A small multi-label audio tagger, trained from scratch.
Model: log mel input, norm layernorm.
Rows from block 9 of a small multi-label audio tagger, named by matrix and row number. Rows with one number within an expert belong to one neuron, the router's apart. Each number is 128 + 24 x the weight over its row's rms, rounded and kept within 0 to 255. All counts start at 0. Numbers have three digits each.
Before each expert's rows are labels from the 100 clips, of 14976, where the router gives the expert most weight on average: "responds to" is what is common among them. Only what is clearly more common there than usual is listed. The data: phrases spoken by 400 fixed synthetic voices.
# router: router (model.blocks.9.mlp.router.weight, 8x128), inputs 0-127
# up: expert up (model.blocks.9.mlp.up, 8x64x128), inputs 0-127
# down: expert down (model.blocks.9.mlp.down, 8x128x64, transposed), outputs 0-127

# expert 2
responds to: /tʃ/; /ɝ/; /dʒ/; /ʌ/
router.2:109163160109136134167175102176120076096110122117113128157131139093167136109101126151150131129139153118119146122145096121071137105165132147127139141093137092104161100132150135112125129174099131116103114134102165117131147130143159084125106128138156114147141089184154100142107079099095123113101116141126118105094172108127118139130123110106121129114125126094156127148154159106167148161080
up.0:136122091127129130107110145146131131130159122116173108123131095101146143123122126106149084098111145093163150123152124114128087171059112119158138097148154144145081161166101102183131120111185180114139112110123163080130121106083147173097096148138141137117126139148140158127123127165141115149126117156137120106129126142108094118153170119150132118122129145174103148122096107125103119101146
down.0:147140102171116163064153110134119167112139127129162144124119103097086168147115144130103103100155098138127105079101127130149115169112154112145168128122128113116105077108117120145129134110181148133112110143132131115124129111169090196116157162120139146131121118108176135138130161137122129091171113120109158147158119154154143105104161120098101124136098127143166129125147090120086123113119
up.1:119124098170164116119136132110138174127139123122141118127109123124080120169130145100117143153119110133112119118109138141109123126134109078127123131135137147127133139127138116114076116098157133089120128086127088152150148170118094208123121142128120088122131154141125184108138186190135103118149128116120117129166110136106127130129133126117122173132123082182135138155103140176101144069110
down.1:133170142119092161113121130102139114154148134142175130110093146131102055158129132101109174167162131141141133125122108142148113105120106150132127130096126170095121145110114142103107130103106154129101168137114131177138143133116142163163157121132111085122142112128115154139098129150160117129139157144153092137105121074120172141102112082154114179100150147099115121105152081134111147098146
up.2:140131128149113175114104158159119142126116147110132122142113099131138164149124154114126086140114156122094147149138126144141076135070155116165110149142122144118062099139105146143144102084094112087155114140098106118138131102133116158095114143149143090106107174150149163093118135139153100147158138119118094093169182106136120147130131126152124101119172160139125172160124139093138110114109
down.2:174141147160136120098131133114121172146124143116106119120124081132065151147112118101103116155106125164116077097123141131144126153134125121163125125153119109119144154107126110123097126081173144116089129138121124121144134090149143170153132134110151140071133151125129114121176088150140095164121119118076143110128087137145168088132159114136124108160096105153107102186107119126118125176120
up.3:078160146104140150132093129143110145119124165115147084137137146113139145114128163127098102089145144155131116123110101103122151100146143160104175139140108122128157107090091096104068162126116120126106133127108158104123090187132107124153142166096127121097159093128156124178146094119101181181121099118154125113140115132145161130104123122113096158132129139108135119147142149120169132145097
down.3:115160125147124159112145141157142138184129120116155068123155166128108133083108126172119101108178105139133137081118143109098156136110113130123166146148138120139164134126158123109090106143068083121111102123121115067118102162121124112102127161150114187136153094138129155127119139117129121109096080115101125145123146155119143142111128134145112164125153128123154168131128147149109086162107
up.4:142108147118092092113091123094151131157193104149154129096155143126113163123154138134164123127120156121142080105130180142096135160139129081128112140129151133127085115133116111135148109137134132094148117103183153126095162154135146158146091155123129149121119083134106130134104132104190138125087147090161099143094130128136176126099121123135124146141125074130117131085106130112119110112158
down.4:100107124135114135116149142125124097144087154122146106150107110096100097130143180088096156129128105101171087117108123148190089120115146119141173123124156140105130101151125171136116114094153123178097127173121115154145123170142101132168185155139119130107139134125145157122100147104133106130160141166156167161124123122113133131134120124159118105094117093124097132127161108089151108097141
up.5:120100112166140127082128098082114192142147139136152060103129093152090101151090074119126120128122131138159112104116169127131144140116139122155142113148099155121093136118100160088122148117184147144124130120159082110151143151103114192112145142129118142104159128114142180127126182151158167143118127133145113144130113133126143142100154113127131156137130115116126128119090132132121143089136
down.5:175134120107150111147086112108124128173120157122139142170107138125127141144140123123143152102114148157128099124103083107162084164123133131135112101127176117110121120108135149134176144124182090140127098103129104118145124170138143130115140174088127105139131139126108122162114118135173155143119155108159140103146056135162145135141145108084168156130089131104136129097130102117095159133179
up.6:151129136135123141139104144124145111100158097150148151161148123122103164070192145147150123112124150097107097162124184129101138133099153103100124140136155113133138131107097138111144141140126116101138129109209149091087111136147143140151130139146144121048141102124121130142135106124148140135100134078088111114163131120151130126084122091124146144155135069152132125119142152132118101115123
down.6:106079117156148119089092126127136150148140152176141092205112107095113094116155148119140150116127132147157085151111137140186107139104114094133112125158129105086121135120094136158181108079140129138159109119116127155147112143145081126141134124152130085123174146139085140113171159133148121125139157104157116128139103150110148113126144123148152119116109099144095115123113110132124130119177
up.7:157194105116131117106097131080179161159132137139158116112148148183092141107132105146099115156105139137162096121144169149162129121113141095145071111155104162118114142075104130093123128124133110101109163105181143152143113130127099139132145140157108136131114135091142124115162140153157139110090126136081119101147098133131106149131157143136152149131103096106099111149096132128116129113153
down.7:141090159112156136119097111084149149102125125113147139140130178146125126129167156129110156114146196109146098090089120095131143136158145131110125147102138160117098076137136104112122139076156124171143104158090110156138146159115120161156150145120168129125138128103131115140154136098140120126158101114131128103161063144111157120133125103116135166140105131126092109097153078103162116136124
up.8:125171086115147096063097124103134127120145137136166141092132147129100146133155136137118153156109118152114104102105174113136156120096127089137080073169163144117106126113100132120098138088122119068141100107163146119118116156142158162144124133149162120088120145084146152112154107152161118127118133073103139149149091122130100114112138137130098154156108118155113137106120158117131128105124
down.8:113100112115100111065102148151155102147153136122115157162096125166120108116146116127136153177136159109142129138146100111181102121127125082082089142145139127074117091144130125143160133085137142137144136121085150131131138145131112152110167154156108097087126152125120118117190157149089150112131123126159107111148086129085141139119131151163090113126154130153107123101157103140126124138094
up.9:128171149126141153133125104112177138143107129153167132153136128093141183160150119146135140104088122168112143092109123116134099154123070129123121082157176124124159147151143113119111147103124127088138104103134089154111138125131117113064110180113172118148118125148162132097101158141147107117142121137107141079109157150084144151140142135142136125141138147129132074094126106086123143121129
down.9:158086145166157110154128079122141109076106127121112185113131172103148142129150124146154132157104134117153118104153100123114100147137111129119102119124133102145130136125113182081133105151125140105100156122130114141129187135120136139110132126169150087161064100149154128174132115140130163120100171134135104159120173080141127163136093135122132148142136146124151125119120130095090159135115
up.10:108140113126131121114123155128117136101102123141123133140154123093155147135125147072139108093116137152171086098124162103141135120104124091156136127121077150140133137155045155141142148141105128139160118129105161130134101119076152137115085164169167124079125111087124109143143160141128130142112144166132111132114079110126116160133146192156101108117112100138129136117106130141093126135172
down.10:098110103185109156086186104116142119122120115142151128080136151140091103136128190126096104140112103162135113097131121162148144109100168104132146133111171133088144109099117147087138153120115174132128128142139113117135150126139127133137151113154132116148141164102158129125124139156110162108132116106096155128146182158134133156094106120132075176166127147131097136137141106132143111109078
up.11:134142119133102121102151158145152149178132145118130105114090126143127112146152145060126146147148124128159083118158095081100095130154130120141175127109117124133117133160108159137147182137138112096125111146098161128115112119119121121174111135115115175103133150111080128130131150151085116135128112134097174129090077154104109112151114137195121105131127145163140096149132129156105171130133
down.11:136139100184104140088131160110149117121148142139136115128074110105114109162115146088075123118133121128158115117124133149153116168115148133126117151172116122082087160127129144118108153122137162108104148137138145137165097116148093113125145087129125176139137185145127100104111173152112067133158123125124149116142096127130118083135133105143094139153117145152062123144157098135112158116125

# expert 4
responds to: /ɔ/; reverberation; mains hum
router.4:119117082111099141145123146132145135145126111106129108120097165166136144106113151130130124157095122096111101134185110106155081116146119165118111064162096130136138160089147113119114148133191124128126125095178136100124124147104137127107141140137146092100137184128124150130112184151137116123152068107163121120115151158128171133108114167122130082121155141171113132117110126149116135132143
up.0:147125108095134178091157125151154130111110115124173145130151151121161192159134141148071114123103141158126112099147129103123169140119112112113110130106108125135132153137057163116163145162130121138108125130135158110112130085105143131167069173139125118117136111116111083161118102132140155163116132128106099113137109102164114161098156147150132132122117153116136143148082140118121082101127
down.0:131149109135121113122151143138091138076091133148102133124129126102119088125146131118109109155090118134140098112127100114155129149089137104155122143102135132081093143126132109124141142139112158141090099147085126160130118115187115147158120121174113126126159114085112139124135124122147164157177200116115113150135111087188127152119103121130110148103109081155168141102142083140115107095137
up.1:116125130148103142134167114134128157081125113138154131092122170140151105105132174106126108092119137160110095133152113124110181097153160138146163131133148135143118138124155120113150105135121145165144156149099141115114119134135162117185104095150098146074114104169128133146095123081120159107142151130149107110139119085104124110114138072126116157141131119114098156156175076093136126133086
down.1:129204163121077146137099147142151117163135158122149157142140140120126124121114144139123123103104080145115121153141157147186120164090094133133131102166143117130127118115072124114118116121112101088110132083159098122122145128115118150151167103164095143155076142098117144114127162158083135134099153166123122158134144102132098154137120135123128163155136107081131119166123118107155136139111
up.2:106138126084140156119141135104115124127120146093165136081147135153134117124144124155149149098078127193123109126165141147097142080158132148133117114117125107138126118132140140120129131136136112161102122092092068133136135120140118158175112102082156149139066087100150099148115133135127134188114128169146126138140098122130078144112127118100089117159107134146136161117123086156143090135132
down.2:143152114142126133145104172117108128148143128120134138131143112070146112076141110101128125094079140133129137166132100100129131130085151132127106136135107120103114103166090139153142123159109065147144122104117095111141099152133119120123126137139143164188145115115116125122144196173107099190123160141148146179120114093119131108145128119106132119125132123124154168138142116167178155163119
up.3:149125139129078145148124115109138165154154125126126116118130132133111125132122121091144164100129131164132086090142147134122140181127094099154142155098100140157147177125116152114105123134147138137134152107094144101151179135143109187155134128149112149090112085132173137190128123105111110179108119124133133157107105115137075171125138079135093132102130135105129094147121128160176135140138
down.3:168134150118113099114146112152127169147131081112149147084163140125151096147098114155140101132119146111109153119121139147151129118138159096151134127154105166121083113147069125152131091136095119102118142134121151101158129162164166157184156132157124113188129141103088136118142117107101151145097155131119122114069139086127112121106112146142102162144115130090121085144130123152152155120130
up.4:085179143168144102083155139132106121117139136138171115100154161101129155152152150159131133101106146167100095112147147138097174133115117116137117173129140125096094147153137152110102123138080118124129154137085148108096132151119141155144103113109118114104101114113168095144137102144121139108141119136127181116161125090147112127115138079110121171131070130118165128140150137076142127144098
down.4:119127147110115122155102137104116135081173150115113177146161065118114113065129078141143150093115117149095180168121123130096123095155178112125144123120101129146099104167122132144141135131100132114136116117127129133081139132153099115117070113153134159137139132150145122111138128065129122133156121106117125125124168134145107124186134113102135178127100136107145132129140135146117108081115
up.5:102132175153135101129165090099113147113127104128086132125149167121124155117164115143145129136109137132133104097136173139114173124157134141136138185128131138142089136135125130086072084121112129131097184157073154124122136147124180161166159125135154093116089108121149092140120123143140137086125167136087128088131125105132119149132140128110112184132088135127113127130113102132126108123096
down.5:154174117135096145149118154081143167097161130110162178165141107108140133138113085121096179151099150135112150164127146109102116138108132122158129110114105119150068105137121101149121175163127108154138115124126085147097093131107116125138123090125094181131137147099108169152106155156136110125148123099129102158144129101151098086164141096141122166124094122131108137121149152132134116126132
up.6:145150150175154117118139128126152174115127129130149117115148133075127103111141173167129120118144113132135150077118117126124154157129170112131187193075171161109107115105160145111111095085148181149111124130109118109146174108138142137124137102129129117129130107138146135137183100121125164131116136121107160145114129125128089144136124131113112185090094116140153124134116128106147129100084
down.6:120123121172147118127085120114128128146141173170082136161132135138124102100121063152121149163106089117097132094114116129124137134145109088140138170124111153116133126161063093137121143138131124124112121092126115168166153146140079149118126131126111108159128065137128138120151152124173109118132144133102102146154177108176138104151102117126141142137167129129167125135098111088132140127169
up.7:122113145138133140154130099133116149150129118132139100095146141102136128134105133137144110082112120156129096069129145087106197124139117128107156194100163128110089113131137163087096110144117135127131134092071100108136155118108147129167097149124164084143123080138179130151137112132107161151111149161114110132145109126132092109113148121116103171130126098125191133120125150104135131135113
down.7:123119073063108122156106145109106150148124118102096125137121160115132088139107091104145140137111110116098110101123132097134134153116092088169111088123111121128142100152176106153117170125120144126141129131089122111111134154144100145125171117083087154144148142143115133178119147122110119143177132119109086166138191105124144166141127073128135144156120147155119123124152148139155126142105
up.8:115134126126139131121130111164116161076141123121163109148161129141171107140122109166113142127142159157114150134137126146104172120162154128120128153145104198118092150156112149145067107101144123159121139094062158128157134147109119143141146091153149160112144098104136126154172136090125148125137152131093079113099104131128125118096127124091149179097078117121132113107109125139123114126135
down.8:108101170126171113138169113117147100133108114149077096111119153094100074102136148089152160104123134120113162117160155141156154165093119110116099153105102126132139171147151120110150127169087159112194125140171120125109133119157082082133123116130107112142163144126132103139124169143118125139144123137095155133123136114108108128121113086125105121103138130165146118121114183139148110103144
up.9:107136190167137145113127126125095161107167134162162104099145142136149135100095124118130131087134139192130091115149161120115167171135134074147147190131091134153093121127126118133136101142100119131155153130100131090154119137113100182159098122148144105094151115137156128177147104101114155155123142151119103114112129118146104109109111100116146159157094109149134143149144121132144138106124
down.9:116144149126121133164168143125122121101156109102125172128134150138094097115101177138120120106142130139139168143108117138147159147156140142144140103131116156105071110170091123137149139102099128102102116132136104101087089127138144130157110109160115186179150130108116118123116150101074109111132159121081135115134170122120119108186141106088121165110077125144122119098161123147111135097142
up.10:089106119112128141141185092113110118081103130139110184102143196125154124160100130132153116108101133144136147106128121144084150109151115150133141145124153122123124141165140146115103125145128135173097133102051122131132110170113139142138146120112091141161094083117143104150173113110129147119115143189104136124132147099128112174157127110127110143144088151098130142145152094129146108110124
down.10:127123167150138158126093107091119145089119164121153173153134086122172148103133153125096123147133107082140132181130088132120093152102150100122145162136105141137157102142069124153121141129107139145090123123119146084170113138153108143125127108142162158126151130088149088112169151145118083131110118131119130141151103143130119095118109140119106136137120090145103112119129086141098172083159
up.11:132126154130154103137163132160137124148113137141138159094194130117119167148150144128097138130137138169148123116121188152125142129135143102146150154119172156164116063128145120104104121152105123101132159127097116129153132135113131127172079120143115121128072120082160140134137082149148165132121153128113135103125160138121045128084090130133131141155124103108117154115101142143128132110098
down.11:110136116144139178156146141174146130103128100115154144131126151142158119105095134126124159089131188137153149142115104142139172127152095119152129118106078153121120136111164133174113162111109091108128136105132093158127144075131094141118113103126135152131134143126119159112109166137129109146159139151129072144121110091113094089123154153088111152136109112162120128063096092112134113157149

# expert 7
responds to: /ɝ/; /u/; /aʊ/; /j/
router.7:151117100116127121132092091093139130126128144142155110167114106125092095099128110136187116099151104094176132165134120085133105173099103090167135100121108087116122109114100141170130098112151156112127141123131135090119098118095145128098171133125122125100101157115145139100199092149113137115110122133120185119138118138131082167160164116153134133141117144151135129147116111115105153112141
up.0:135126122130135139120148060102107165163143124125108123133108131109125158140110103153148132160188104105086152148117158101145139122116093124127123122112098136199121165124141108115114080095145088140148184135110132206129145116103122147123116122153148117133118099156175107113089137076145098102107142117140099131109141142140143138106146111150162109115111125106157119150128118104123146138158
down.0:091102129111120080128108129092136146119125084094119135173155127132160142119137130158071175140087091109116138124087157136143146078159141139111141133133075127119149146103155112121152132160115107159111140142108120134119111106165102117144137162131138153150163126100126126160104122080134081183159144142125107186133149143138147100121141118101128131097159135157123122152173145126131107122156
up.1:117113135103138115102071165155133084110110123136125140112145129118144151163109117163152123101101137135118149167102143123166126102105157148135119152135126146112117162125158161119133145146111130108157132113112142123129125154139108103094159171119099117173153083122147175149136080082072148125161110110111089069157160113151134130100123142090124129091146136134139117117148136146144092180151
down.1:130134089137135112067065102133143133148142082111124119127159143149175128131147085121124129170138117122114101133123143118152149120102132117105105128119105162132072125142142140125114122129143099104131198146146114156122158117133114137153117172153151149125081127144186128083096166112156141107113141178102137142112120102142127085134138152113154155159139128112082120123158115127137167156133
up.2:106155114112129105172134131163121150134130111144116144149098145125134158125149155150148140125088152137105105100109108076102186113118129104100126132067108118149147090110138089114122147154090120120159102119118103140131127170088158158113079173115159103130149095104146109133118130140156133134140131119158098153133143142126106124112141184146117128113134124128172121171181135137168157172108
down.2:109086135141139134115139134121089147144146105122077119110126102138140078148156165086121129114098145169117098117101167138134138142154141150116108095142100137109160118140110174125167137138104141106083116107112115146062107126151090148142096170123152162145147148131067129138104162131098113146119130130124086141130139079127142125094154122108127133138116181153148161106110140120118170119154
up.3:104141136125166144118107106126156123068120107094161153097108138142139109100123142128165142137107161163124143120112116122124124105106138140129123134105163198096099102092140110106110139131107072169098099074112131117159141139145152155121108119138191150155152106083164112142126105154124149158130113137114114111109130152153114152116088134081111153146113113174149140117155115111128120112158
down.3:125163144157112113101107182084111154162153144109155114134124130157120126138122064109085104144106139172102082111143144159159133108140120110123097171117156136138120127144123124108126138089081154090109112157146103122114138144134111136140114114114142116121142160121116128107105139187147120119118149146119110123112116083154134147134138154165086159139162132109074137131106180087120170143148
up.4:130136133089102074113132162141141136111121136122112171108130124152130151177166158111094106171115145103114089139118154122130133136119138116121129123101104116162143110099139124112107152147074125123123190143157168125103173138156113097133137123132137114101110114098121135181048125141129113116126132084131101121102118088179138160114146171133093152150148108106108142147135122139096107141119
down.4:108151116104134139111170109122082128134119107132148119128088100148111116096175155121139075133142083134163116135146167089104112125146132164080158128131134112129146121155113131133106105121153177142104155079151126116126173126117139105113103112148148150096116105119156120118133100142159128157128082122130100127124111139085117173122108085130129143103155101171147174157126183151159114116106
up.5:138135111127144142140139135162115129099117144113130121129128126111163144140104128148053116138108100132111074148114115138117137109155160132081127162141141129120145085120113172118134129152138107147083138097073125130139146141148115177132125110131107113138155121153092111160125123128159192118119152156143068152127146087170116110147080190127122156117122092105152118115122165142114124129089
down.5:110106147176153142141164123147121127125134137135140100152123111136148126125125145066129132090148152134147154124169116131112149159158125110105118130123126133131163128118155122146124104079149212089155127106156133148130163160112135159129148112091140083125136123126144128128168134146119123096151096167111106114151115145083112082103089165131079132117119137090123138125074144134110116134071
up.6:104139149113162102137125111111123161152168115110095130134106113117134179154106132148114137152142120105099167109140105127108103109160106151133115144118145120175098172145179123072143115084159113156134151117092086168121119103147155120111101161155138142121140097149146151165097128113150110122117098174127129134107094107119168122100145075109167106103143115140164169121145115137110110116142
down.6:093091135156139060100102128112149132165095109124078106152180173125143150147128122162126159092140153080126141137120144129135151150135145148152146130153110134159134115129138085143147134123165088155133107145155120104080142127161118113132111133128127115144150115081153106126105119083137117141142115142080144138128118113150172131147133125119170122086093162115132118121157112115116096094179
up.7:077142133144140133127091104092099173154136106139096105054133132129157139140113137076121134149129178151115134113113136160155158119159135121129158130108105153128084125127133106107126115113167130139127117146113069160142145152095131147138107095124110148148139106157155168120129173122126159150140131149140085116131136060119120111101088137096127145107146157104142103124114161105154124131167
down.7:083123122093123148093173080129133141108126122103100116120100147137088162097129170128091088113112156170171179108131157150136153149134108110163122107137159116115156139117107144121145114127130143134135136103144106122135121142103142139170141111123098124125128124105123110090133150154138166113150119178110122089140141122097106189106191097128105110144133094140131174133132153080127126102155
up.8:116107141108154123081104118134153146120152059119150115134173164099142136136090089146157118095126098132136159098119134107113127112109092162111123117122141156097103148169133152138127121168148072140124150088123150128151122137127131136097147142113130113154168099164132169147148108144126098111120141138108117091142164135129118151135097163085149147102115118190153124089095111098092118138152
down.8:105156115149141141099120126098146158139147102097100113154158099130129185118131094117113135185153080166122102107121112104160149134135138091106126135092117159192102151103107090159117086118132112120149169120110114159129130117108100163155120157165150117123137144131130141127082128119154116107128149155082112147108105111147136096128102140134127171161116093121091108142113138158105123166150
up.9:093145098089114144129160111186151099110134133100141159160122146116160139160103159167103141152105103114135138127100110142124181123127120104109130175119144132092108092123120119139127126135087098169059123136121161145123182126126135133150107124174155120164094133135139116126135144154109125149072154140113110158139143091110117139132112135096107141109121110115138121164149156117190116138095
down.9:079144150164094160082076163124148133133140111108133167110099166143125122119159156092139129110144121137099148113127120141166125108125118126117124118105164140100174087124144150103102141134117096145120129091154134130090154135151149132166133092147111124096135104166165141073159138159109131127120144104136086111181131105130142166117117160119066148089157129136107147138107135125153135118120
up.10:123136141134112114130147114119122152109148105095141128130153119140131160124148074184116151144138160102126137134125108119073131120159132139114111127099133132134073143128182122085120135111111129165121155142111138160096169157159121114146134164128103163122133062156129171129109122097146125132135140123128162127158088064123151168103150123137164167122111089109079149125153102116124098108115
down.10:110112149114114115120144151122116121116085096109143166134158167127181179101146114139098159124111170117107109163095136150136104119139156145151116101129088089166122101128120095134144135154083110116163099142107137093092088140155149107157102152147153120148140108109140119136151134086123125157142110135103136170136113161165137137157129129132130084069093154167132151108154138149105104112133
up.11:119102127146110147118180118112118124119150166143189150106160136133148140122148126139118140116104111132099144147111163131115159096136107128079145137108140125168090116136119155119173115115124128102136169110108148153112158141116089131173090156162085125122114103172113112155067168075157152124169145093139122137101140101153136103116101134084126155112100123115148135097104096127139148139126
down.11:184104134141105168113129155157136136184149106118136146079143143147166154137099151177152128109121111156100108145109166153172151094122127143129134117142090137119088119149164130155144150102126097154100098123144095100156131086132139099137115138092134154181138107093120132122117143106082122169110131128125135120092174118147139140116139141106110103068103151105117137119134110153147140113112

# expert 1
responds to: /ɑ/; pink noise; thin (high-pass)
router.1:101108106133090122131133117142101177157173131132089142123144141143136182125136113098131094116127122162100117097116124139148121096130117155140142084164136105115095128124140112115149148099147103097165108096094140171100092144148149152140136112060136146081104141103114133098175180102132124131104105093147121123153154149172165124114106122110128096154121130142139141105090137139125080131129
up.0:069122115115119089113120144153164124116135117083109100144176144151122156137125119156106115161131142126155117134132131135133154063140181163106157115170137092136107116132095137096109131097133138094118128123172086180114113126087096101142157105138155162112096153123108131108140154134108160171115085114131097136117147144088123111143119123140117170134145133130123165130159108116171098131119
down.0:158125144119116133108128144121133083116125145122144141097125090127141119108131116160136155121122145164140117161153152157122098132053171110112075146105175160122094129128092095156173112168106137111148154148131143111103145125092142164156137088166109131104090151118116149116134133166094152129141140107148139065134123112129123165123098123165109154168090106121106141129124150119119098109105
up.1:124114140133135098127146139109105124121103132128125115098108109121133155161147149151156110136114144114133145091159092106102140179117139128115110140102108179129116134159112137081093108153098131159099171153150090138189169115115130138101095140185113095122115102184161123158102095149166173119148171155119086116100151103116094153117119107156120134123157137117128120125128110126122113150096
down.1:129131127152140101133111100098087140117147129194148137127088129120127066125120155122138101130124130114176147110109124109092137165091151099114138134155157121113160165153067168140139090133108138092130101116107141148145113182144107168153133134121098108138123103126085081143149129127115132118121152127148180130131138150123093087135169160133141103163106137119128151099146109145127156104153
up.2:130109146121131149122138109176112179130113122107094100138105113153107120157170134124137122141160107118156158148140115118117095155117127097126149165132098153096117144135141125114079055140084129118128174118134127147138191115095174118096139138149167086140079145159158140098125106155119129102127171141116100113131119143130100161143124141157148113133168117104116100168107116105109131140105
down.2:114147084103150098150122124110108130112094097107124150131095128150116145100164155129153171192123083114127135137088100101152111116127108123125107115127115138139131128120139112180143170160135098132145083148123126133115058118178154136128135169073145168102147135110097109157126143117100111131149104131105136128114112139145098114094162121139125095109148126144149106129158127167098160151166
up.3:139148182138122124171126137087104148110099119139118158105164137103125144129132141113093123127089141120110112154129113099146114130125112105107125125120127156135133147097142116069115134146100188123117169158126142106169127104130177138161097132141102105100131128136123124130127139177160135137139171132109131094136123087165131184111148147196111127124101092106076088138175120136104124138121
down.3:081111115091139151151167134140125129125160132129132147127125137172136148093114149116108122123096081117085159087136124113154159157139113165164108145104109115104149113139140094145118166139091133143113080123137159056117119152156127126109110148139129169130179117155110112145149130115148112163124144104100131092155129138171137137149150147094093125092140163122117081159148138116086107135138
up.4:169142176135129132152140118170117146118104109094076163137137162089127117134155144109126130142132155143139157132188094122122086150116097091149109166143094165097138145075107129116113076169094120109111145130086133104156144146119178144156135115124142114125102119138117127088154105154122114102130127155125105091147148091119095175148112127145108127174101117119137114136152131112125129121112
down.4:097141102112125137139158117144102160110111129161139139150112139105144109126116136132175132126098128091146083098095088097116114191082107094139147111117166121133137122107154121149112098138126140149115073123087169091163087158137139154092110152099153150117129097119119111164148141147121147174121131152121167146161092168138095136129137137135151120142074117146121152132152097115111109155145
up.5:116154158144141109115137122169134119083152099127125096173129128144108141149121138130096103140140132095134141166137115131141155157083184113136161168136121158140112136139095109079097085105109113119082165122175118125143147125107145124114182141146123078106105154138145154121132137141107174150146125147135091123103125135118104133125140123100120183114149099094118088144185114142092119142139
down.5:142135086110105128105127119104168133150150094159175124137124114117119099085131154130136150142109124124110100118140143124084126144163154145143125099120157127113168136108097134140142138181062125103105116113127130105104140132114154162141160109128111165129081128138072151107172091140115122078123126098137175131106077137107140145118177172140151167176094135125130148132128142121119133138141
up.6:098147148122159103150134126148140131166139122156144117119138098119103137152141153147102153097105142113138096150129117122095152108128128124119143192103109124145143149160132146088092109132145139113109122138116125081136185134108167112128103164138165116136121126083148117139105098151153152129085105161103148162102047137158124110081138135168147142136108145090122084139158086138127150112128
down.6:109112119176122137133145157162140123138139108097140124098143119128141180117095125171111151106120177138128158120142111166099107160151140117151152132131163131176131116102155143097098137130139156171111145147102115087121103087122195150124112175082125123096111124118123110120091131149142148154127125180114116109116168118104110122152104153150121133070139111125110119094159155122099104116100
up.7:104121138126160131149161118134149114125115136160116127123157156131098161167161147157092133121131088140135121137129107122126156147136154138096150171110111129115144124117121131081085109109103160101092158133132107121113196113141128149113102169157164110163098128142171125144104094113101182154109147157101126136074068134118124124118121114098117170090147134095102103130151099145146144126109
down.7:132158154104130131107109105182112072146123107121129125111145119137120115124137150161121140141132149135163129094089130142147120119125125134106166192123177180113142171104129150087132071125125132111123146143117081133102187139125171158126139113126116134103109129124131126139092167124100143105125117170170093135080140093131123100147135146127145129145118110124097101154169121123083090127111
up.8:126150136134118133147132101148114141114121104112121079107152115104141105135089139156132123138142152100115135117117119131106137147142154151096140172125088174071109111082128157096093108153142132133067151153116103133158153147091129123146145121201120113114133113149120151135137130146148189147112146144129098148079125061147107140125103177145150166129143153125108116116142128111170135138122
down.8:104088116129156122095169129152180089141123140155120113158114125126122083148133152116109129120130086116133124111154094107130125135080129164116154138113160147126162159119109137142162088158134111137134116086122098141122091151140086121126138120178087153129107110149090159119098130098073144096130118111125148123146077137123148123151119074132117130168084120149145138168116089131140105111097
up.9:139106151131152130123141089138112099126138117137125137151123131143096118162130103149104124123100089096134139159104118132152114190103123101135091194132100179133130149135124146110079099135088179119085160116119135129161201139118143114094145107153128127176133146141183139120131088144139162116142127150158131144107125115134097144130152172112166152109129129119122101120142105112088124135118
down.9:116118082157142133091099142118134151125120117138144100082100110162124159136137138135133153155161069128125111127120129098191124133115148145117111159129124162108093155103129108168157140123119084145111094102124060129124125087123131153128140155106119165124070151115112144140079135122128128126165125137110081133119100135108123099091129101149177086159121125152149157155128140132137155154136
up.10:113128186128145149138106114161144157120086135160151081125135145123151108110127146132112124118146150112151117124122105073126143148131146126119148172107082137085140122087138135105071117143125147167069137158112147092164129142104118094134110139141114123138174092129146100153144080161116169146122146145140137134112121112135138147161100142161109187124117124097108116126126133093113164129082
down.10:129122115095144131139167093152165064087105110112107170152141127133139127107102121135151140135109128140119178076129109107116122128104097142123154144084114127163116141110142172111136104163070139112132123158100109118121142133125114110089098135174131141149119100158172106128105133123161121100119120157121145167113163094136082125139116169098130149131126099145151162118168122162098139163118
up.11:079142136139115144079083191121109122143180090155150130107153139156184157147109123120102094164137128169113113158092142138156120113143174146119137116167129114132122105112121108126125134092107078112146109118129116147105098164116124132092140121115123132132138121126122100141163119122116127137123084115159095132134177132115141088103071123145098156134160148121169117136177123119133128104111
down.11:152101147079116133152112112126137098084140112116147183137113118130125132108138092152111155125116183161103119151134098133106102130143142092137112105122099138152065112125105104131182130139094123141160194133146169158110122112091167127129128129107102136122125118135144165112077110136131120120132127107183153101127096157107098113153091137148117129174114128137129151130132153086136108112092